Rows from block 5 of the image encoder of a small contrastive image-text model, named by matrix and row number. Rows with one number within an expert belong to one neuron, the router's apart. Each number is 50 + 10 x the weight over its row's rms, rounded and kept within 0 to 99. All counts start at 0.
Before each expert's rows are labels from the 100 images, of 14848, where the router gives the expert most weight on average: "strongest on" is what is common among them; "patch colour" is the nearest of a few named colours to the mean colour under the peak. Only what is clearly more common there than usual is listed. The data: drawings of small networks of dots and links. In brackets: how many of the 100, against the usual share in percent.
# router: router (encoder.blocks.5.mlp.router.weight, 4x256), inputs 86-171
# up: expert up (encoder.blocks.5.mlp.up, 4x256x256), inputs 86-171
# down: expert down (encoder.blocks.5.mlp.down, 4x256x256, transposed), outputs 86-171

# expert 3
strongest on: five dots (94 vs 17.8)
patch colour: pink (42 vs 16.6); white (35 vs 6)
router.3:49 50 66 59 55 41 51 63 36 65 51 70 66 37 66 54 52 51 57 41 62 44 52 45 31 44 46 49 59 44 70 49 56 57 58 44 48 55 47 48 51 61 53 61 45 48 31 46 58 57 54 46 46 48 46 38 61 54 38 45 33 51 58 45 45 41 44 60 53 54 40 44 51 58 49 53 58 49 55 48 50 53 79 63 60 49
up.0:59 42 45 57 50 45 61 46 51 35 59 45 47 60 55 54 47 63 52 55 53 56 35 28 45 60 52 48 40 35 37 73 66 59 57 46 66 47 59 61 51 64 56 52 36 52 54 39 39 50 48 45 43 48 50 45 41 42 64 58 72 53 40 49 60 47 47 44 59 38 53 61 53 46 72 66 49 55 47 48 51 37 30 45 43 33
down.0:31 49 60 62 57 61 50 47 42 49 37 49 56 42 53 54 51 48 63 43 52 42 53 57 64 74 44 50 46 59 46 53 31 79 50 50 58 44 37 44 51 50 54 64 56 54 49 43 58 57 31 54 59 56 56 43 41 39 36 61 56 37 57 65 70 20 41 43 49 56 58 49 59 53 53 62 58 44 53 44 35 46 52 47 54 64
up.1:61 58 50 49 61 48 44 46 38 48 43 51 37 52 57 39 60 45 41 44 70 60 55 71 61 64 45 37 64 63 50 37 26 63 47 46 63 59 47 46 54 42 29 65 50 57 43 50 51 47 47 70 39 54 56 35 46 51 31 53 45 51 47 52 37 68 48 47 54 41 56 52 63 34 50 60 46 60 52 42 31 48 52 70 60 48
down.1:42 48 48 50 58 46 51 46 53 55 50 48 52 51 52 56 44 67 46 69 33 47 53 51 50 51 50 39 35 44 54 61 53 51 44 54 66 33 55 41 45 50 52 39 43 49 46 53 31 54 61 37 51 45 50 61 39 27 60 43 56 42 32 48 61 58 50 49 47 66 54 63 39 45 56 56 58 55 54 51 40 41 43 49 41 38

# expert 1
strongest on: five dots (64 vs 17.8); wheel (32 vs 10.6)
patch colour: brown (57 vs 27.1)
router.1:30 54 65 43 49 49 50 55 49 42 56 44 52 47 68 48 45 60 70 43 70 43 56 52 45 43 47 36 48 54 45 54 39 44 63 37 42 61 40 46 59 26 49 57 62 50 34 45 26 59 60 45 66 50 62 43 44 65 42 53 54 43 77 51 56 42 71 47 61 55 40 48 60 47 64 77 40 45 34 60 38 67 56 49 37 48
up.0:59 43 45 46 68 52 45 62 48 62 62 60 54 44 48 53 54 47 35 56 46 59 49 42 40 54 40 52 54 35 60 37 63 56 18 60 66 38 49 53 40 51 58 48 38 50 49 40 50 60 44 58 43 43 36 52 52 42 53 58 47 50 53 40 45 66 52 61 41 39 52 60 36 46 48 43 49 40 50 45 60 43 59 57 72 34
down.0:51 48 48 57 28 54 63 50 50 43 49 47 28 43 47 51 49 56 56 44 58 40 61 59 47 51 60 31 51 56 39 53 48 46 61 43 52 78 54 43 71 32 49 72 53 58 44 53 41 49 45 58 43 45 62 47 55 66 37 48 44 45 56 43 53 47 66 71 54 39 49 44 58 47 49 65 44 57 45 48 45 59 58 55 31 57
up.1:79 33 39 67 60 46 51 54 34 49 53 54 36 48 40 56 52 38 55 57 39 60 52 66 56 44 39 54 45 49 48 51 49 65 35 49 66 28 67 50 50 55 66 66 58 46 47 57 46 45 59 59 65 42 49 59 37 58 71 63 50 52 33 49 38 44 42 40 52 52 43 71 37 57 29 29 54 42 52 39 57 50 55 72 41 43
down.1:60 57 42 56 55 43 42 36 40 53 32 52 50 63 39 49 68 41 53 51 48 66 38 40 59 60 51 45 51 39 54 38 49 66 32 49 65 45 39 40 42 69 70 53 41 64 58 68 74 44 55 59 47 34 30 55 47 52 63 43 50 51 38 50 26 56 35 44 55 39 50 61 46 51 58 33 53 45 49 43 72 43 35 42 54 38

# expert 0
strongest on: laid out on a circle (78 vs 49.7); nine dots (68 vs 17.7); teal dots (35 vs 8.6); dot colour: blue (26 vs 8.2)
patch colour: grey (89 vs 39.6)
router.0:54 50 38 43 43 60 61 34 56 50 55 40 64 50 49 45 37 46 37 58 45 46 51 44 64 61 56 58 37 56 39 46 69 51 57 60 44 56 53 65 42 39 34 25 52 40 72 42 52 54 33 47 47 59 50 64 56 42 44 55 63 54 54 46 59 62 44 39 31 53 49 49 41 44 43 46 54 53 50 31 46 46 43 39 53 62
up.0:60 50 52 53 38 52 49 58 57 39 37 45 36 51 48 40 58 59 64 49 46 58 40 50 51 45 50 43 59 50 42 52 43 47 61 23 63 39 57 34 51 68 61 74 49 56 55 48 47 44 44 42 37 41 56 40 48 48 47 50 37 62 45 52 57 60 47 56 57 27 45 59 71 46 83 59 48 50 53 51 41 56 37 55 50 47
down.0:43 43 49 39 64 48 30 54 55 41 43 45 41 45 63 57 49 49 43 53 41 49 59 47 52 52 24 49 53 62 42 56 52 52 36 51 70 47 53 36 39 55 65 47 64 55 49 40 45 51 40 62 49 47 52 53 43 68 57 39 50 36 38 55 52 39 58 46 46 52 54 47 60 43 53 53 47 42 39 67 48 60 57 61 47 44
up.1:64 71 34 48 39 52 64 49 52 44 59 48 38 46 46 54 52 46 61 47 68 36 46 44 44 53 37 36 37 30 40 09 50 57 53 55 57 63 32 46 62 40 54 50 40 47 38 59 67 50 49 49 40 52 57 43 46 52 34 62 47 47 65 41 47 35 48 52 56 49 61 70 44 30 58 63 57 53 50 42 51 45 53 48 43 48
down.1:25 65 64 42 37 53 55 48 54 38 49 38 60 59 46 62 64 50 41 54 36 43 49 48 63 61 71 43 42 51 39 67 46 42 62 45 37 49 56 62 59 53 46 49 51 65 54 53 54 43 53 33 48 56 47 67 57 37 49 39 57 36 56 54 58 40 41 29 51 72 57 55 51 65 34 52 39 50 45 45 52 38 41 19 51 56